config.yaml
norm_position: "pre"
head_dim: 32
parallel_block: false
beta1: 0.95
steps: 14200
Rows from block 6 of a small multi-label image tagger, named by matrix and row number. Rows with one number belong to one neuron. Each number is 50 + 15 x the weight over its row's rms, rounded and kept within 0 to 99. All counts start at 0.
After each neuron's rows are labels from the 100 images, of 14976, where the neuron reaches its largest size: "responds to" is what is common among them. Only what is clearly more common there than usual is listed. The data: small renderings of single solids in any pose.
# gate: MLP gate (model.blocks.6.mlp.gate.weight, 1024x256), inputs 0-63
# fc1: MLP up (model.blocks.6.mlp.fc1.weight, 1024x256), inputs 0-63
# fc2: MLP down (model.blocks.6.mlp.fc2.weight, 256x1024, transposed), outputs 0-63

gate.279:26 46 39 97 61 67 62 58 45 41 87 50 48 43 68 35 61 26 45 55 33 44 68 33 56 52 35 64 44 36 51 53 39 51 49 75 59 34 46 64 37 36 35 64 37 67 33 64 62 41 58 60 67 62 64 59 54 18 49 60 38 24 71 52
fc1.279:52 50 53 22 49 37 58 51 65 48 09 44 46 42 33 56 31 66 83 42 55 42 22 30 51 65 53 42 44 70 71 47 23 28 39 67 61 62 48 48 61 68 56 23 31 55 49 28 59 44 25 84 34 35 54 38 50 38 42 56 58 47 72 39
fc2.279:39 41 21 52 60 62 50 70 49 34 39 43 46 47 26 99 45 54 59 85 59 51 53 76 54 42 58 57 47 58 70 46 76 55 54 23 37 41 81 64 54 33 51 68 73 60 24 45 26 48 28 65 52 30 64 40 57 74 41 51 42 31 38 30
responds to: pink

gate.106:42 47 22 66 58 53 55 30 36 43 79 11 69 36 40 46 71 54 53 58 56 63 54 24 58 79 80 26 41 34 54 33 36 59 61 29 54 75 43 46 52 42 61 56 52 55 54 80 35 52 58 43 53 32 24 69 56 49 50 46 65 91 51 35
fc1.106:61 63 39 50 44 32 62 63 45 68 32 80 35 36 60 65 40 31 46 55 68 52 51 73 56 36 54 54 26 58 55 63 68 33 56 42 51 54 52 44 78 66 47 35 57 91 31 54 69 37 83 37 42 49 45 32 43 30 57 57 39 59 18 49
fc2.106:42 44 39 60 59 61 34 63 54 61 53 20 62 74 32 90 49 78 59 39 66 44 32 38 57 50 48 37 74 51 51 60 19 54 72 43 44 48 30 36 42 55 67 38 70 32 50 55 66 66 57 46 26 41 30 62 53 55 36 43 57 41 06 14
responds to: pink

gate.562:43 49 49 84 53 63 53 47 40 62 11 46 76 61 49 39 59 39 33 51 38 60 36 48 68 53 57 34 60 46 48 50 33 59 63 30 45 59 34 39 38 32 63 71 43 28 41 39 48 63 33 67 49 56 33 74 46 45 52 62 27 36 68 46
fc1.562:51 64 59 31 38 49 43 38 36 40 47 65 68 46 34 31 46 38 63 25 49 72 35 30 26 40 70 64 52 38 82 25 50 59 40 69 42 74 55 37 33 18 73 72 96 35 29 44 47 32 36 22 51 62 78 73 33 76 60 60 48 16 61 72
fc2.562:42 10 24 55 43 49 62 65 67 62 28 31 50 90 40 64 45 62 74 43 65 51 54 58 54 58 54 49 60 21 59 30 46 60 53 28 49 62 64 54 68 44 36 60 56 67 32 53 22 54 73 36 48 43 62 44 44 54 33 36 50 85 62 70
responds to: metallic

gate.669:53 70 75 54 61 39 56 51 39 40 55 51 42 58 80 53 42 20 49 74 38 60 51 60 58 72 39 32 38 69 35 65 48 40 56 55 56 56 54 46 37 52 45 34 29 50 30 45 98 48 52 66 38 54 58 49 19 35 65 47 58 52 59 33
fc1.669:63 71 68 67 47 24 42 31 46 71 48 56 52 61 53 54 41 46 27 52 25 37 54 59 53 50 35 54 31 65 52 41 41 63 51 53 51 52 59 46 15 62 45 12 17 52 68 13 44 71 60 71 64 51 61 04 19 29 47 55 41 15 46 54
fc2.669:81 55 37 44 71 43 42 61 48 86 54 58 54 40 66 57 19 75 34 57 54 47 51 38 52 57 33 32 51 53 48 39 26 53 49 69 27 44 52 50 72 75 49 39 25 17 52 36 69 53 39 54 51 49 27 44 51 60 32 47 63 59 55 46
responds to: pink; light from: behind the camera

gate.585:47 55 63 71 48 52 49 15 55 47 68 52 25 48 55 48 63 31 31 68 66 51 53 14 55 72 50 41 45 41 48 31 37 75 47 44 58 62 39 55 33 38 30 18 58 47 51 69 47 42 58 68 38 48 66 39 53 62 24 52 51 39 69 08
fc1.585:41 60 57 40 46 52 53 39 51 73 70 22 50 63 39 40 59 45 43 52 69 55 65 34 62 51 23 46 59 58 54 58 58 59 53 62 73 82 36 48 55 49 33 28 78 52 61 70 61 46 58 32 48 46 61 63 68 77 29 60 63 52 44 27
fc2.585:50 19 36 43 40 35 64 23 48 40 48 83 39 73 50 38 54 52 60 44 54 47 32 55 76 63 37 68 68 68 44 49 35 42 56 78 56 37 12 71 62 45 61 35 22 53 33 52 48 41 60 29 25 59 29 62 48 47 44 41 52 40 71 53
responds to: blue; checkered

gate.176:44 36 48 54 47 57 39 47 77 43 15 47 35 73 44 58 49 82 59 41 37 51 44 65 29 52 56 50 67 56 38 36 55 54 53 48 66 79 51 35 38 56 46 59 11 58 48 29 45 54 40 27 36 65 48 45 44 44 50 58 46 37 86 57
fc1.176:18 40 44 75 50 54 48 42 44 69 32 26 46 84 35 32 77 69 40 51 28 37 49 34 48 54 44 43 23 73 49 37 46 61 28 51 58 56 32 72 29 43 82 58 62 67 54 45 41 38 49 44 40 21 29 37 70 44 58 62 37 44 82 52
fc2.176:58 18 47 66 44 36 27 33 53 39 20 31 22 84 40 16 76 63 58 60 29 61 28 41 48 47 71 32 55 37 42 51 48 33 46 60 61 57 68 54 32 41 37 49 23 42 32 72 47 60 41 43 26 69 44 68 61 62 49 43 50 40 85 52
responds to: metallic

gate.260:12 74 38 70 63 60 51 44 42 60 44 30 35 38 48 61 71 58 65 59 50 47 72 36 44 62 44 49 22 33 51 61 50 22 55 39 67 44 55 43 60 53 34 25 37 64 59 54 69 55 26 61 49 26 58 47 78 29 38 43 44 63 60 54
fc1.260:57 33 48 50 52 65 48 53 44 37 54 58 68 29 71 63 39 54 63 66 41 61 62 18 68 56 84 67 52 58 58 66 45 67 43 34 58 33 44 41 53 51 55 35 45 47 51 43 36 79 49 52 62 54 17 46 35 70 67 37 61 38 48 56
fc2.260:39 75 44 31 58 52 58 80 68 57 46 33 60 35 34 68 62 43 66 31 42 40 55 63 49 44 30 47 62 54 90 79 53 41 51 54 74 40 14 43 66 45 34 61 65 71 63 37 56 25 43 63 31 51 65 55 77 31 41 44 55 48 40 70
responds to: pink; striped; checkered

gate.436:62 48 51 79 45 56 63 38 57 49 52 53 49 50 49 36 39 36 46 38 42 31 48 50 38 57 49 48 23 71 58 80 46 55 28 65 45 63 52 59 32 32 31 24 42 78 47 53 25 37 56 58 44 59 29 41 43 60 37 48 51 44 48 50
fc1.436:42 51 40 24 44 50 47 53 43 60 49 34 57 49 51 77 62 69 44 43 72 85 50 25 47 59 63 52 79 28 68 35 43 35 66 20 33 45 52 32 65 66 69 58 62 34 52 56 72 68 36 49 57 51 71 62 59 49 51 51 57 55 34 56
fc2.436:54 81 43 87 36 55 53 52 51 62 49 83 46 58 44 51 64 62 33 60 53 53 68 51 56 45 50 77 20 71 51 67 67 54 64 66 60 41 43 58 51 44 56 18 54 68 46 48 60 32 58 48 67 48 61 43 44 62 38 38 55 54 52 58
responds to: red

gate.72:70 63 53 38 68 66 37 81 27 54 87 38 35 33 72 39 50 28 46 31 57 69 66 33 61 51 73 56 48 49 70 53 39 60 58 62 38 67 42 51 56 43 55 45 35 21 39 57 79 56 45 39 36 51 56 39 45 49 58 29 55 60 46 34
fc1.72:24 48 38 48 43 49 57 87 65 49 47 67 34 82 39 46 36 51 61 90 56 37 42 70 40 29 52 40 44 49 44 13 44 41 34 17 31 53 54 47 51 61 40 48 76 63 24 44 45 54 63 52 27 58 46 41 71 64 42 37 20 37 56 67
fc2.72:27 25 52 42 44 51 61 30 62 48 48 65 80 37 26 72 70 49 33 86 54 70 53 66 19 39 42 48 59 14 73 46 43 73 66 52 36 49 46 51 57 38 38 42 53 46 49 42 56 65 56 57 47 29 24 68 51 59 49 55 34 50 67 29
responds to: pink

gate.164:29 64 33 52 54 49 46 56 54 51 61 56 71 55 58 76 42 58 61 46 49 38 72 71 46 20 36 58 45 31 40 47 83 66 67 72 90 71 62 33 62 42 36 37 62 64 58 47 52 84 68 42 52 53 57 55 58 44 62 27 61 69 80 57
fc1.164:70 79 41 69 49 50 25 42 63 65 45 27 22 32 52 53 53 47 40 44 69 30 62 61 47 42 35 39 47 57 26 48 50 62 68 54 51 54 40 35 51 57 44 41 04 43 62 44 62 49 25 54 64 34 55 33 56 35 23 47 56 42 51 44
fc2.164:83 21 53 62 65 51 43 45 54 56 37 72 38 42 38 67 29 41 38 30 36 13 44 69 34 42 07 41 60 30 34 45 59 43 58 74 34 62 59 52 49 66 36 45 42 38 51 58 46 41 39 51 70 52 47 39 68 22 64 73 28 44 52 42
responds to: metallic

gate.122:86 46 59 55 47 56 37 64 54 59 19 45 38 78 18 28 48 45 39 28 48 41 58 62 39 47 37 43 58 83 43 54 26 48 56 39 55 54 46 53 39 46 71 41 36 53 49 68 43 44 43 52 51 53 46 41 28 50 41 41 71 49 34 27
fc1.122:54 62 35 76 40 73 58 58 54 62 74 25 24 38 64 57 51 64 51 47 51 37 54 52 28 49 58 47 44 43 70 73 52 35 54 63 40 38 63 56 34 49 64 37 42 62 16 41 56 38 14 27 52 49 53 70 45 69 37 44 54 35 49 50
fc2.122:31 38 67 70 80 66 59 35 32 33 35 62 44 42 36 43 67 59 60 61 63 51 64 61 59 47 54 29 55 52 35 25 52 26 45 55 61 41 62 38 47 49 56 40 57 67 47 57 52 43 46 36 26 38 64 61 72 62 64 47 31 26 52 51
responds to: metallic

gate.582:38 54 45 47 54 85 50 87 36 52 73 31 69 55 54 53 50 60 52 70 59 47 63 45 47 68 68 57 40 60 53 44 31 37 46 26 10 16 49 43 51 44 54 58 50 27 49 42 52 41 23 56 36 44 12 40 59 59 39 42 11 68 57 37
fc1.582:35 58 33 47 53 49 47 70 48 66 22 44 26 79 47 46 56 86 50 69 25 56 69 63 52 41 51 40 44 34 66 40 51 25 40 35 55 43 64 46 64 47 28 51 47 46 59 50 74 34 67 50 20 40 61 43 83 65 46 20 38 96 57 62
fc2.582:41 34 36 51 56 33 93 37 61 47 44 38 67 77 35 89 47 60 32 84 34 71 52 54 46 63 46 64 38 62 71 56 34 51 51 53 42 36 36 40 42 49 41 42 54 74 62 54 54 52 83 55 76 39 42 55 35 52 49 58 49 74 20 21
responds to: pink

gate.193:20 41 56 26 54 58 46 54 60 37 81 29 66 61 61 49 44 84 43 28 59 62 67 31 55 61 81 35 76 49 42 39 21 38 59 40 44 33 40 42 36 40 46 63 32 45 73 58 51 78 41 52 62 60 43 48 40 29 48 66 55 46 62 49
fc1.193:68 46 53 32 39 70 28 62 54 37 50 27 36 61 83 49 20 85 63 33 65 58 46 18 24 52 81 25 58 62 44 46 34 30 47 59 44 35 63 39 47 52 40 55 47 40 73 67 35 55 21 56 62 53 53 73 34 50 26 68 40 59 71 44
fc2.193:16 50 10 58 43 29 66 60 60 58 39 50 63 42 23 85 37 64 89 37 67 50 52 40 42 56 40 54 31 50 55 53 24 48 59 51 68 60 51 55 51 53 70 47 33 68 47 46 35 48 74 26 53 49 44 41 45 37 58 41 56 72 54 54
responds to: blue; bumpy ball

gate.366:66 33 52 72 62 37 39 45 18 63 81 41 28 19 77 62 62 53 27 17 41 39 47 43 55 38 39 59 31 60 61 68 49 61 42 94 51 60 44 76 30 52 49 59 46 59 55 39 60 61 55 21 64 55 44 25 49 36 74 37 45 60 22 18
fc1.366:60 44 28 61 57 41 62 38 13 55 61 26 44 54 59 61 59 38 04 36 19 45 64 56 73 44 40 60 47 70 66 65 55 63 43 68 46 38 59 66 33 26 49 59 59 60 57 66 46 58 62 43 60 66 65 38 52 46 76 29 56 38 34 10
fc2.366:40 41 63 28 99 48 39 19 20 60 59 46 66 55 69 49 60 53 25 27 53 50 62 30 61 73 41 51 34 77 47 66 37 40 25 62 62 41 45 71 52 70 49 29 39 58 58 57 69 65 54 47 44 34 37 36 56 37 58 48 78 48 55 44
responds to: pink; green

gate.698:44 42 46 73 52 70 59 62 60 32 30 34 33 82 24 73 72 66 58 59 40 55 70 71 66 30 51 46 66 39 24 50 53 67 64 24 66 56 60 37 36 38 36 55 34 48 57 66 36 54 48 72 60 52 56 77 61 51 41 17 57 61 55 37
fc1.698:37 39 53 70 45 56 63 60 39 37 29 41 52 53 33 62 90 58 39 54 84 69 65 42 50 57 54 31 34 53 28 26 35 78 77 41 65 12 44 50 60 47 78 59 53 15 45 53 49 53 54 41 54 28 35 76 44 58 17 13 50 75 61 48
fc2.698:57 20 41 46 60 69 29 28 54 65 16 19 35 71 34 29 67 51 28 59 36 64 53 45 63 47 69 48 69 43 43 36 58 30 40 46 51 37 44 80 41 51 60 44 28 36 63 63 58 62 52 79 28 51 50 36 73 44 49 80 35 59 41 52
responds to: metallic; striped; checkered